Weights of a small contrastive image-text model.
Training: soap at rate 0.0021, 3800 steps, batches of 128.
Data: trained on rosettes with rotational symmetry, 97500 training examples.
Rows from block 12 of the image encoder of a small contrastive image-text model, named by matrix and row number. Rows with one number belong to one channel. Each number is 50 + 10 x the weight over its row's rms, rounded and kept within 0 to 99. All counts start at 0. After the name is the row's rms in percent of the matrix's.
After each channel's rows are labels from the 100 images, of 14976, where the channel reaches its highest value: "responds to" is what is common among them. Only what is clearly more common there than usual is listed. The data: rosettes with rotational symmetry.
# convs1: 3x3 conv (encoder.blocks.12.convs.1.weight, 128x128x3x3, each kernel summed), inputs 0-127
# convs2: expand pointwise conv (encoder.blocks.12.convs.2.weight, 512x128x1x1, transposed), outputs 0-127

convs1.113 112:50 55 73 27 55 37 42 71 59 56 41 46 56 50 59 46 49 66 43 51 42 47 35 53 41 51 39 43 59 52 47 47 52 46 56 54 40 65 62 51 31 55 67 42 52 62 56 51 47 74 49 62 47 46 62 38 33 47 41 53 48 91 46 46 56 40 48 64 56 59 31 44 48 57 40 59 45 53 53 51 48 52 55 52 52 43 42 75 60 42 54 57 36 54 53 43 59 47 63 39 62 38 48 50 62 46 40 60 38 55 63 37 46 47 57 45 37 47 61 41 44 46 46 70 51 54 46 42
convs2.113 099:44 41 36 45 73 43 52 51 56 51 52 51 38 62 46 59 55 55 64 60 58 69 59 59 43 61 47 35 64 67 32 38 57 52 60 54 50 57 47 52 65 60 51 42 67 50 31 61 45 58 61 65 34 48 28 57 42 41 45 29 44 61 44 61 32 59 49 39 48 50 55 59 51 40 60 58 56 67 55 59 47 44 57 64 34 51 60 53 39 47 54 63 63 63 38 55 39 52 36 53 44 45 48 59 52 32 43 32 62 54 58 55 57 39 52 69 54 62 27 38 53 50 42 54 48 56 57 48
responds to: pinwheel; vivid; ten-fold

convs1.38 090:52 42 48 36 58 32 68 41 50 51 42 48 50 48 51 46 42 72 41 51 41 41 59 57 62 50 48 56 32 43 42 55 46 39 49 40 77 56 57 46 40 57 56 46 56 60 48 69 61 47 66 51 51 44 65 31 46 48 58 36 35 48 44 24 47 31 53 44 49 65 57 72 57 58 55 52 47 46 36 41 35 34 51 44 37 47 59 60 48 65 61 42 46 51 48 43 26 43 56 52 51 55 55 40 50 38 55 64 68 46 58 35 68 37 56 54 57 48 51 47 45 59 66 49 42 47 37 59
convs2.38 098:57 56 60 45 39 71 41 39 48 50 63 61 77 68 28 41 63 41 58 48 50 78 42 71 35 41 39 39 51 65 41 33 50 52 53 47 49 71 58 56 43 38 47 55 31 53 41 53 53 52 39 41 57 77 30 46 46 39 42 56 44 54 69 56 47 47 66 46 45 35 59 54 29 48 29 62 44 44 57 33 67 45 36 62 33 49 61 40 41 39 51 46 66 64 47 56 46 51 74 56 56 50 49 51 58 59 41 62 40 64 53 43 38 40 52 65 51 50 59 51 55 34 52 35 25 51 54 55
responds to: vivid; five-fold

convs1.55 093:39 53 50 33 33 48 45 39 29 57 46 64 53 38 43 57 40 61 48 50 39 40 40 41 45 56 41 58 33 39 70 43 48 41 47 55 59 41 52 62 51 47 48 44 34 51 47 54 58 54 45 57 45 53 74 66 56 56 53 48 50 38 64 50 44 61 40 65 28 52 31 60 46 49 58 49 55 52 53 42 54 43 59 64 71 59 43 63 52 48 47 48 56 54 58 37 44 44 76 53 46 55 65 60 49 46 48 60 42 63 45 36 37 62 43 40 52 60 49 43 53 17 45 59 68 54 38 60
convs2.55 098:55 44 51 54 54 41 44 42 50 39 52 21 43 58 50 48 52 59 42 60 57 67 64 61 58 60 42 30 58 48 63 58 46 53 48 61 49 30 41 52 63 58 29 41 53 37 48 41 48 49 52 31 59 50 60 59 37 45 39 32 50 50 58 53 81 69 42 48 60 56 48 59 48 44 49 66 37 57 60 40 52 42 50 39 51 54 39 56 46 54 30 42 45 50 40 57 66 65 44 60 50 80 54 39 61 62 58 59 54 67 44 61 60 50 58 51 41 42 58 64 37 66 48 42 51 51 41 46
responds to: pinwheel; vivid

convs1.59 094:40 62 53 60 45 50 47 50 69 45 44 56 56 64 51 68 56 43 49 41 42 70 43 43 47 50 43 53 55 41 54 41 35 38 48 66 61 28 63 40 36 54 53 42 44 55 25 46 47 53 55 50 48 44 59 29 53 60 57 61 27 49 61 50 41 53 55 48 32 44 50 28 51 45 33 44 48 57 52 63 45 64 54 42 51 43 57 46 51 56 44 45 61 54 24 36 33 53 40 44 42 52 54 43 66 52 48 58 66 40 65 38 42 43 49 60 46 53 74 49 41 57 42 50 51 40 30 34
convs2.59 098:46 39 49 52 59 61 75 61 44 81 51 54 72 54 51 46 47 30 62 47 75 44 46 56 56 43 51 52 55 54 37 63 52 48 55 43 32 52 70 56 39 56 60 61 34 49 46 51 56 69 55 36 41 59 45 76 57 38 36 50 35 43 40 45 55 34 33 44 52 56 60 34 47 46 48 68 45 59 52 49 51 36 54 41 45 51 68 46 31 40 55 45 55 61 39 39 47 46 54 55 46 46 56 55 65 49 80 37 62 48 42 39 61 42 44 44 55 39 49 59 56 40 55 46 23 53 59 48
responds to: pinwheel; vivid; ten-fold

convs1.117 109:57 65 42 54 32 55 49 49 61 46 51 46 54 54 54 44 53 55 58 48 30 50 38 58 36 52 52 41 47 41 41 46 41 43 26 35 57 56 42 34 39 50 51 60 47 67 49 69 51 55 31 58 49 54 51 38 44 56 73 42 53 37 46 29 55 30 44 65 43 55 52 46 52 44 71 53 41 59 71 68 44 52 44 56 63 50 55 57 43 69 50 56 57 59 51 54 66 53 38 65 53 59 57 36 51 35 40 54 60 61 57 69 51 53 63 41 54 52 58 57 50 67 52 53 31 58 45 63
convs2.117 104:45 38 47 58 70 50 58 78 50 45 56 79 48 57 46 32 38 33 54 60 40 57 47 39 48 70 75 46 71 43 43 47 40 51 47 57 52 57 56 59 36 44 46 31 41 66 51 49 41 64 53 45 48 52 33 39 59 52 49 68 55 71 62 50 45 58 30 45 44 45 44 43 38 31 51 41 53 54 49 59 48 61 64 47 64 67 67 38 37 48 59 65 54 60 49 53 46 53 40 42 48 50 45 53 68 32 61 50 76 25 69 62 53 52 48 51 58 49 43 50 62 39 42 57 63 39 51 66
responds to: pinwheel; vivid

convs1.115 102:53 41 58 50 55 44 51 53 53 40 53 60 54 26 56 73 60 56 51 55 37 52 45 64 32 31 42 57 50 51 30 47 55 37 53 36 59 57 54 63 52 46 43 40 51 57 40 50 58 62 49 54 60 46 47 43 31 41 38 65 58 51 62 42 42 52 46 42 73 44 39 63 49 46 54 42 49 52 65 33 50 42 63 56 35 42 44 54 45 50 40 46 63 61 59 46 49 52 39 48 49 48 41 38 56 63 65 39 70 35 57 32 60 45 49 65 29 75 42 47 48 36 34 47 33 53 54 40
convs2.115 096:43 55 44 61 63 43 52 56 40 53 53 72 40 53 52 46 28 43 65 47 33 48 40 40 53 54 54 37 53 39 36 40 56 47 52 52 45 62 59 58 37 48 54 38 58 62 54 44 44 51 44 39 38 44 43 48 55 51 47 48 37 37 44 62 53 45 51 46 60 52 56 41 46 36 32 36 46 40 51 50 39 34 49 41 57 62 32 52 46 47 23 49 52 56 42 61 56 54 67 56 81 59 61 58 52 61 58 38 50 71 49 49 54 49 57 43 41 45 46 48 36 55 33 64 41 67 43 45
responds to: pinwheel; vivid

convs1.82 106:39 45 47 52 45 57 55 39 45 36 44 58 73 43 69 57 47 61 57 41 44 51 44 55 54 51 34 42 35 28 41 53 62 41 49 47 31 68 49 44 62 62 50 48 56 36 51 56 42 68 51 37 46 48 56 63 59 36 57 49 49 61 50 60 36 57 59 42 49 25 66 52 55 40 46 53 51 49 55 52 50 55 32 53 40 53 39 22 59 57 45 50 46 53 58 61 48 38 56 61 50 40 38 43 47 43 51 35 39 65 59 39 53 57 39 55 40 36 33 43 75 29 53 51 52 45 61 51
convs2.82 116:62 54 49 62 48 48 58 35 42 61 55 34 49 35 52 65 46 37 49 29 31 57 49 41 43 42 65 60 36 56 36 59 60 43 50 40 37 53 50 65 70 37 55 35 52 52 52 52 47 30 57 52 48 47 48 48 43 63 54 58 37 39 49 51 54 46 51 38 46 45 45 56 47 43 42 47 54 44 46 35 50 63 52 43 51 50 45 77 58 59 55 59 48 55 50 43 43 40 55 44 51 43 68 38 43 62 28 39 48 40 41 41 29 45 40 47 58 52 54 46 45 54 66 56 50 59 42 67
responds to: pinwheel; vivid

convs1.97 113:51 60 40 72 35 52 46 46 36 56 45 54 36 49 50 61 42 38 44 39 44 49 58 57 56 53 47 58 42 47 41 29 28 58 46 49 60 40 48 44 35 34 51 54 49 47 52 57 63 46 53 64 49 56 57 60 59 42 59 32 52 38 52 48 55 41 64 50 47 61 66 52 33 38 37 56 52 59 48 56 45 60 45 37 49 65 49 62 45 66 36 39 67 58 42 39 52 45 38 51 59 30 56 44 44 60 40 57 55 50 40 49 40 47 39 57 58 32 51 37 73 62 75 69 53 67 64 49
convs2.97 097:48 37 58 34 42 69 56 44 41 44 72 45 51 50 54 58 69 48 56 57 49 47 43 66 43 61 64 48 40 59 53 56 53 55 55 52 37 59 54 76 46 67 53 66 63 60 58 56 54 35 45 36 65 70 40 51 69 34 63 47 38 66 55 52 62 44 49 54 49 66 42 46 64 49 61 64 55 36 45 45 56 64 34 50 49 57 40 49 42 48 65 46 60 51 49 49 49 61 48 35 51 59 39 41 54 48 40 62 82 40 60 51 37 43 47 55 58 45 48 56 54 44 53 70 56 49 42 56
responds to: pinwheel; vivid

convs1.41 097:35 56 65 70 48 52 53 46 71 57 51 45 55 42 46 45 56 37 56 36 50 43 58 38 64 67 62 54 30 31 60 53 46 41 27 53 62 47 41 51 48 40 51 40 48 32 57 42 47 43 50 58 28 43 43 46 64 37 41 49 56 52 69 31 72 56 61 51 36 26 58 45 63 44 52 44 44 43 66 57 33 56 35 47 56 61 38 49 48 39 57 45 63 56 54 61 62 59 45 42 58 45 43 44 34 39 45 50 68 59 43 46 53 45 51 55 57 57 46 57 47 61 52 49 62 46 45 59
convs2.41 107:54 49 45 44 41 35 46 46 54 35 51 51 61 36 69 68 56 53 46 44 73 45 59 43 46 38 56 41 57 37 52 29 47 52 55 43 55 55 43 41 65 62 48 56 61 54 45 37 42 52 72 61 43 61 47 55 48 14 40 45 52 52 42 58 59 42 40 46 30 55 51 49 66 48 43 54 51 57 29 47 65 47 35 49 32 51 33 46 48 48 30 66 57 42 63 52 51 56 44 42 44 64 45 45 63 50 50 45 59 68 43 37 55 62 61 39 61 37 23 59 50 47 39 77 61 59 35 48
responds to: pinwheel; vivid

convs1.126 095:42 52 35 46 59 42 59 39 43 50 42 66 46 43 43 19 65 46 59 63 55 52 37 40 56 40 39 41 44 49 60 32 40 55 49 65 53 46 52 47 52 55 43 40 53 59 60 67 62 56 57 53 51 39 66 57 43 47 53 59 36 52 62 31 50 58 44 69 55 45 56 56 70 48 51 43 68 50 50 36 42 43 50 59 57 37 55 41 57 46 53 35 42 38 69 23 52 55 57 48 62 49 76 60 38 47 53 41 50 55 43 51 37 45 54 39 47 58 61 48 62 63 40 42 57 58 35 40
convs2.126 099:49 64 56 52 35 36 39 72 42 46 48 45 43 48 54 52 54 42 48 38 62 55 49 52 54 69 39 56 48 45 56 24 43 36 39 52 48 44 64 50 44 57 49 50 50 55 47 46 44 35 38 28 32 48 58 50 55 63 46 44 56 42 67 50 45 51 49 71 56 54 48 48 47 48 32 64 49 63 49 48 57 49 55 56 59 48 35 53 29 68 46 58 62 56 64 56 66 57 56 47 53 51 43 59 58 69 45 54 61 32 59 54 55 53 43 61 65 52 50 61 44 33 53 69 45 48 35 41
responds to: pinwheel; vivid; six-fold

convs1.43 096:45 31 37 57 61 50 62 59 37 44 44 47 54 35 55 39 53 60 68 17 47 41 53 46 48 29 44 42 44 50 57 62 53 33 37 46 58 62 53 61 57 42 51 39 45 36 51 59 61 38 32 36 40 52 41 52 48 30 44 45 66 31 54 43 43 32 30 32 60 46 69 49 43 44 58 35 45 43 58 39 55 43 54 38 56 56 45 43 38 50 40 45 49 48 48 62 61 50 43 46 46 65 44 74 53 53 47 55 57 49 49 48 59 45 51 55 57 67 42 66 56 55 52 48 45 51 49 68
convs2.43 102:44 43 58 60 53 45 35 60 39 35 58 45 48 44 59 34 50 41 43 54 40 53 56 53 50 32 61 38 44 59 38 65 40 49 45 48 47 58 41 43 50 61 65 33 47 42 47 51 28 53 53 58 78 57 31 46 36 52 42 54 44 28 46 55 38 38 39 55 52 49 52 49 56 55 58 34 68 52 58 44 42 52 69 59 49 55 59 54 51 57 38 51 48 59 55 42 55 55 38 31 41 53 42 48 53 56 56 53 42 33 51 45 47 53 62 53 41 57 47 31 44 48 54 60 60 55 62 49
responds to: vivid

convs1.17 100:46 43 57 56 47 53 35 57 38 64 72 57 55 44 47 43 54 61 40 43 63 38 57 46 45 56 47 55 66 47 42 56 68 42 50 46 41 50 45 43 43 39 62 50 45 47 54 40 42 55 46 67 59 56 60 40 57 54 44 44 56 53 47 53 48 22 50 57 40 48 43 46 27 43 40 66 50 48 45 44 59 53 71 56 56 37 46 65 69 62 75 36 60 41 65 32 35 58 57 60 47 51 51 41 57 34 55 52 59 31 25 48 40 56 62 45 40 55 65 60 47 50 58 58 54 64 57 36
convs2.17 092:57 49 30 63 47 49 48 53 52 56 58 53 31 47 48 48 48 44 44 67 58 48 55 49 46 51 39 48 45 43 60 74 41 71 62 55 40 53 49 48 36 65 31 56 49 62 51 44 45 37 28 37 60 37 57 68 58 56 40 47 51 49 66 63 74 38 58 35 60 42 45 64 54 41 57 53 44 53 55 56 38 72 51 64 39 54 62 70 57 66 54 39 49 52 47 41 48 37 45 61 43 53 39 36 47 62 44 66 47 48 53 49 60 57 66 42 48 63 50 46 51 48 58 68 47 46 45 53
responds to: pinwheel; vivid

convs1.18 102:48 51 45 57 49 32 36 48 57 55 49 42 64 49 42 59 48 58 63 36 67 54 46 39 40 31 49 48 45 57 49 49 62 65 56 50 43 59 54 69 51 49 44 51 57 53 61 56 63 54 57 34 42 41 44 53 63 67 37 51 31 52 35 48 28 35 43 50 48 48 63 59 53 36 39 55 36 59 44 53 46 55 46 57 35 37 42 46 50 37 53 54 35 53 61 37 61 48 46 40 49 49 49 68 62 71 71 48 42 52 57 47 51 52 38 62 58 42 52 41 65 69 55 46 23 70 55 36
convs2.18 097:20 49 74 64 49 40 62 57 41 54 46 57 59 62 39 39 52 58 36 43 48 58 61 61 51 50 40 29 46 39 38 39 45 34 51 46 62 62 48 49 44 53 50 38 38 58 59 40 39 42 33 54 57 47 51 57 35 58 38 43 51 54 55 45 63 30 56 60 47 35 48 41 47 56 59 58 55 71 46 49 40 44 55 45 51 39 51 48 66 66 53 54 65 61 50 57 40 53 65 52 53 52 42 61 47 39 48 58 34 54 45 62 67 48 57 29 48 44 51 55 52 38 73 44 41 60 50 38
responds to: vivid

convs1.57 092:42 49 48 44 65 51 54 63 47 42 54 53 54 67 56 50 57 52 52 62 63 49 50 54 21 56 42 46 60 72 49 42 59 36 47 47 68 68 44 42 43 59 37 44 48 34 66 68 65 47 60 52 56 52 42 64 48 60 47 42 36 41 37 50 54 41 41 42 48 52 62 33 42 43 32 76 46 47 47 62 69 58 42 48 43 55 48 49 58 59 45 28 55 58 55 45 59 66 49 45 37 54 62 44 44 36 48 34 52 60 48 55 49 51 59 60 34 59 43 60 60 34 53 27 42 43 48 59
convs2.57 101:61 55 55 53 62 55 59 37 43 51 46 36 66 39 49 47 66 34 29 59 58 39 69 46 56 51 53 70 48 55 42 53 42 63 64 61 46 46 59 62 40 49 52 53 65 44 70 67 59 61 42 57 50 61 44 64 25 46 58 62 57 75 43 68 61 42 47 46 73 43 53 42 62 44 35 51 61 49 52 52 56 56 50 37 47 62 66 37 59 29 60 41 47 43 69 48 35 42 55 55 60 56 52 45 56 53 52 35 59 57 48 50 55 46 41 50 66 56 47 62 62 55 44 56 63 49 59 55
responds to: vivid

convs1.90 090:47 51 40 41 51 56 55 56 41 46 70 62 44 40 45 69 20 51 35 47 48 37 48 59 58 41 52 41 51 48 53 33 45 49 55 46 39 58 55 43 51 64 53 53 57 52 47 39 49 29 61 39 50 55 34 45 50 50 52 37 42 39 39 49 55 47 64 31 47 47 34 28 55 54 45 36 55 44 35 58 53 42 47 47 51 38 50 54 32 64 39 51 61 33 43 57 64 72 29 42 57 54 54 30 37 68 45 64 34 34 46 56 40 44 52 47 43 48 60 47 39 44 38 44 54 49 64 58
convs2.90 096:46 44 46 43 52 49 44 55 47 38 46 46 77 46 50 56 54 53 50 38 58 41 42 72 40 54 59 53 47 66 62 58 52 41 56 52 46 55 61 39 64 45 64 37 38 57 39 52 48 47 49 36 34 45 74 41 64 41 47 52 52 32 45 60 63 54 40 58 66 41 26 55 42 47 44 43 56 37 34 44 44 49 59 45 36 60 44 29 35 54 39 57 58 46 52 43 37 41 51 42 61 61 49 40 51 53 58 72 40 55 61 44 47 32 46 58 40 34 40 37 65 60 60 53 47 72 51 60
responds to: vivid

convs1.81 097:48 41 50 47 36 45 41 58 39 62 49 49 56 38 53 63 44 46 44 32 61 48 67 43 59 52 59 55 37 60 60 53 30 39 45 58 59 38 39 42 44 32 49 55 49 59 54 47 34 57 41 60 38 62 73 60 60 58 57 48 30 32 42 40 51 56 40 62 38 56 38 60 69 69 44 58 55 53 49 56 51 49 42 45 63 46 45 39 27 58 47 37 49 70 39 58 49 51 66 46 51 77 58 51 48 51 55 46 41 43 56 61 53 45 34 59 40 38 55 40 40 57 49 55 42 57 41 71
convs2.81 101:35 41 65 69 46 54 51 68 44 42 81 48 50 55 50 50 57 57 54 45 50 64 43 45 44 47 44 47 36 52 64 45 45 44 61 48 45 65 48 67 44 68 50 34 38 54 75 46 45 38 36 62 52 44 57 49 35 27 55 53 60 57 59 31 65 56 46 50 50 63 53 44 51 50 38 48 58 52 40 35 51 44 49 59 48 55 49 44 53 52 58 46 31 47 49 50 37 52 40 53 48 55 66 53 63 56 44 59 49 52 46 54 54 48 46 39 54 40 48 67 37 45 74 59 42 56 56 41
responds to: pinwheel; vivid

convs1.108 095:44 44 39 44 47 37 82 77 36 42 45 52 53 56 50 39 58 55 57 51 50 61 49 47 49 64 32 57 44 64 36 61 44 39 46 47 47 45 56 65 35 61 54 45 45 51 40 43 48 47 36 57 53 43 26 23 51 53 39 52 55 45 48 59 56 50 40 51 43 62 51 46 44 45 49 43 36 59 26 45 26 49 60 35 50 55 56 73 47 47 50 71 60 56 49 44 61 25 34 52 47 45 40 38 45 30 41 41 42 48 52 45 56 58 54 45 58 42 39 47 51 54 48 54 44 48 50 51
convs2.108 100:43 44 69 44 43 46 49 50 61 37 53 57 55 58 43 51 47 60 55 47 50 38 60 76 60 63 44 44 48 52 46 54 40 42 42 57 58 45 44 56 53 57 59 49 63 54 46 52 70 50 46 41 59 56 66 43 50 59 27 68 45 61 37 42 51 47 67 53 53 53 44 52 40 63 56 62 59 59 68 52 59 40 43 34 64 40 51 55 54 45 36 34 60 49 64 51 35 62 53 47 59 45 43 46 49 45 29 59 44 59 56 62 49 47 49 47 54 55 37 62 57 52 51 50 59 57 43 59
responds to: vivid

convs1.91 098:53 54 44 54 49 41 38 64 36 51 49 59 33 46 65 53 62 47 41 42 51 51 54 47 33 43 38 50 66 55 42 50 50 57 39 56 51 46 38 57 42 47 50 44 47 60 65 47 43 37 50 47 45 48 28 57 55 61 41 67 41 46 48 61 48 50 68 53 45 34 60 52 44 50 38 37 37 32 76 55 48 52 30 71 58 66 53 59 48 44 33 55 53 43 54 55 61 50 32 75 39 66 29 43 61 50 57 37 43 53 24 42 56 56 54 50 54 41 59 47 48 50 39 43 33 46 51 40
convs2.91 101:40 70 42 47 36 58 53 29 48 56 47 66 57 43 67 47 53 42 34 46 56 58 65 48 57 40 56 37 47 55 53 71 58 67 57 62 40 49 47 42 67 67 52 56 63 40 50 50 68 49 51 56 39 46 23 57 49 48 36 64 50 46 47 45 69 50 50 57 48 38 37 63 47 36 65 49 44 46 35 34 50 49 30 74 46 50 52 44 56 61 39 63 40 47 48 38 36 46 70 51 56 46 58 50 55 57 55 57 45 63 33 56 48 38 58 49 46 46 43 70 45 47 45 53 39 48 47 43
responds to: vivid

convs1.11 096:57 74 39 52 54 53 55 45 52 27 31 55 60 52 60 31 42 60 53 28 48 58 48 61 41 59 42 47 44 57 53 52 53 54 40 55 55 57 46 53 51 55 54 37 59 49 52 44 60 42 47 60 48 34 46 42 45 55 43 53 42 58 69 36 50 55 43 46 42 47 32 34 35 53 41 48 59 43 29 31 46 61 49 46 64 48 48 51 64 50 53 46 24 39 64 28 49 52 57 47 71 42 60 59 58 29 46 55 53 65 48 49 43 60 57 60 35 46 48 78 64 46 52 48 35 48 53 57
convs2.11 106:56 53 55 52 28 43 61 47 59 60 34 51 65 49 58 49 47 26 50 43 52 56 40 37 53 50 57 57 56 55 44 48 41 65 56 66 64 48 67 72 48 53 81 64 54 33 47 52 65 32 61 43 43 42 44 56 62 46 45 45 57 60 58 56 48 55 53 66 49 43 73 45 52 32 57 45 41 55 63 45 39 44 40 52 66 39 41 46 55 34 41 57 72 55 71 65 41 48 46 46 51 53 46 51 58 37 47 50 35 64 34 57 62 52 49 28 64 46 43 54 37 33 41 56 35 76 49 39
responds to: pinwheel; vivid

convs1.109 103:52 44 34 41 38 53 33 49 49 51 32 52 50 60 52 59 44 52 45 61 41 45 51 51 42 51 53 56 57 72 57 38 47 28 38 58 45 57 48 44 34 52 49 36 62 66 62 53 43 55 46 64 47 45 45 60 53 53 56 66 56 44 48 43 45 66 48 26 34 56 58 30 54 63 42 34 52 51 33 44 58 43 63 38 45 50 43 55 50 41 43 52 35 47 38 49 61 54 52 50 55 59 38 67 35 40 55 36 56 45 57 60 41 75 40 41 53 36 28 31 60 53 49 69 53 63 57 43
convs2.109 103:51 50 47 45 43 58 45 51 42 53 49 52 49 44 50 47 53 41 39 69 48 45 51 53 41 41 59 33 58 50 49 41 50 68 66 61 19 47 21 42 59 51 61 63 66 71 53 49 47 64 60 56 42 32 69 56 43 50 35 44 57 39 50 41 56 47 52 43 73 44 49 47 45 60 49 60 51 46 45 53 57 44 41 68 44 53 60 54 55 54 58 54 58 46 47 49 47 48 52 52 43 40 60 54 39 38 38 43 52 53 60 55 57 61 45 50 31 50 56 47 61 62 37 54 36 49 51 51
responds to: vivid

convs1.54 093:58 47 57 54 56 51 63 56 49 47 31 64 57 52 45 28 54 55 43 50 42 44 48 59 56 44 55 65 40 76 50 55 44 62 42 51 42 52 56 58 42 56 38 43 63 78 55 58 53 37 55 55 42 53 50 36 55 42 47 52 45 40 47 42 45 65 53 56 38 45 57 50 41 31 44 47 40 26 47 60 50 57 64 51 37 36 37 75 27 62 53 60 20 42 61 50 62 45 58 45 62 54 68 61 64 39 51 50 38 42 59 49 58 41 58 39 47 56 53 48 41 45 67 50 55 47 48 48
convs2.54 101:48 48 46 51 52 64 50 41 46 50 44 37 40 51 52 42 66 53 41 52 47 51 67 63 43 55 59 59 63 59 54 45 39 65 73 56 49 52 47 46 59 38 37 41 71 52 64 61 52 58 53 49 43 58 48 36 46 49 47 54 39 44 46 46 43 57 58 39 54 47 36 52 63 42 37 59 41 55 50 55 65 38 53 54 49 48 49 50 26 59 62 30 49 48 55 45 32 58 46 45 56 57 78 67 52 46 48 53 43 55 62 59 72 49 48 43 26 52 58 51 49 51 64 58 60 51 54 68
responds to: vivid

convs1.9 092:54 53 33 37 49 49 45 71 50 30 62 47 39 53 44 56 47 35 29 42 49 56 41 49 59 60 36 50 50 40 60 52 48 49 60 57 47 35 50 41 49 43 48 38 59 39 65 41 47 41 49 62 41 31 34 41 71 47 48 49 26 54 66 43 49 49 40 60 51 47 37 43 62 66 53 45 40 60 56 33 41 44 65 56 43 45 40 56 48 47 40 42 61 44 45 41 43 51 42 45 46 54 45 62 43 28 63 38 41 54 72 46 52 62 58 43 45 29 51 47 35 36 65 33 56 43 40 59
convs2.9 103:53 53 53 59 72 47 33 53 51 53 52 38 69 37 36 65 42 43 51 35 46 53 37 47 53 52 36 36 43 40 49 31 49 64 54 45 42 53 52 45 43 38 54 33 70 49 43 54 22 54 47 41 60 52 52 40 52 51 53 51 48 66 48 46 68 45 45 54 45 37 45 36 56 41 53 44 42 80 33 59 53 61 25 61 47 47 55 50 52 48 38 53 58 51 46 43 53 40 63 47 61 35 48 45 44 51 51 32 52 54 33 63 40 48 47 46 49 61 47 55 52 46 56 52 39 51 47 42
responds to: vivid; nine-fold

convs1.112 103:43 50 65 54 48 50 55 41 62 58 45 61 49 53 48 42 78 37 61 47 64 57 41 47 52 53 42 52 50 49 46 57 49 25 46 43 46 62 55 49 44 46 48 71 57 43 67 46 57 53 56 40 62 39 46 48 43 49 34 59 53 71 61 47 49 36 45 60 28 59 55 43 48 53 42 53 61 46 47 49 48 48 59 50 68 46 40 70 63 42 55 64 38 43 31 47 41 57 47 40 63 65 35 32 55 41 52 50 62 50 45 45 58 31 62 25 42 36 57 40 50 48 46 51 30 43 49 73
convs2.112 114:52 37 55 59 56 46 47 44 44 56 38 43 55 51 64 56 49 50 48 56 49 57 40 65 71 67 43 54 56 54 46 56 58 30 59 55 51 62 65 51 44 58 47 49 50 53 44 71 53 36 52 54 53 35 42 42 56 51 56 54 48 43 26 44 53 43 37 44 60 45 47 70 55 49 61 72 62 32 40 40 33 40 50 50 48 55 46 49 29 56 38 39 59 49 48 44 53 54 41 48 72 53 52 42 62 55 55 27 59 62 53 52 45 61 59 51 52 54 55 52 47 49 61 77 60 51 37 29
responds to: pinwheel; vivid; four-fold

convs1.76 103:50 45 55 61 64 42 52 55 48 32 49 47 42 51 36 43 51 43 51 66 55 58 45 48 41 60 49 58 56 69 55 69 36 40 36 58 47 40 52 45 66 46 58 46 54 59 40 35 52 48 52 56 71 49 38 49 50 39 50 74 52 47 45 57 52 41 52 61 56 49 63 47 47 61 47 49 42 47 43 49 37 67 48 49 47 75 44 70 41 42 42 49 55 50 54 49 29 44 39 69 44 59 42 77 55 44 65 38 63 39 43 42 50 50 63 75 55 39 38 50 51 35 37 39 45 39 29 41
convs2.76 104:51 53 40 52 13 61 60 57 51 50 43 47 48 37 66 36 58 29 45 36 40 36 44 46 35 57 73 52 43 41 39 45 28 36 53 24 48 32 43 42 54 59 46 50 49 63 64 59 52 58 46 42 57 42 51 44 43 60 51 75 43 47 48 83 55 54 64 54 45 58 42 46 51 61 47 38 49 32 52 56 41 45 52 44 67 12 54 43 53 40 37 51 55 49 54 46 57 64 52 48 42 54 50 65 38 61 59 55 49 47 51 43 45 45 39 45 59 56 55 56 50 46 51 48 58 49 62 60
responds to: vivid

convs1.45 104:51 49 52 41 50 61 46 51 70 61 45 54 47 54 40 51 59 37 52 70 50 51 64 30 47 41 55 65 65 57 32 54 44 43 44 48 46 38 56 67 43 36 40 71 44 58 57 57 61 43 48 47 57 48 50 41 44 54 50 56 40 59 56 55 57 64 65 46 50 62 53 70 37 46 51 51 58 58 30 54 51 56 60 34 34 41 36 47 53 38 47 32 35 40 46 43 51 43 51 51 43 60 45 54 50 52 33 64 66 45 62 52 56 52 39 74 65 39 53 56 69 49 52 69 62 58 74 56
convs2.45 100:52 56 52 36 61 57 41 58 57 35 61 48 59 55 65 26 44 53 54 53 34 48 32 43 50 53 58 60 55 53 41 61 55 53 64 41 44 48 56 61 50 52 54 36 36 52 52 51 49 48 59 59 54 28 41 45 48 44 58 55 48 46 49 48 58 47 26 56 52 45 50 52 64 50 45 55 48 50 27 25 48 40 45 56 43 57 44 50 43 45 44 50 33 49 53 60 37 43 59 42 56 29 36 61 54 55 43 46 54 50 34 46 48 50 45 34 61 53 47 38 45 55 67 68 51 53 62 59
responds to: pinwheel; vivid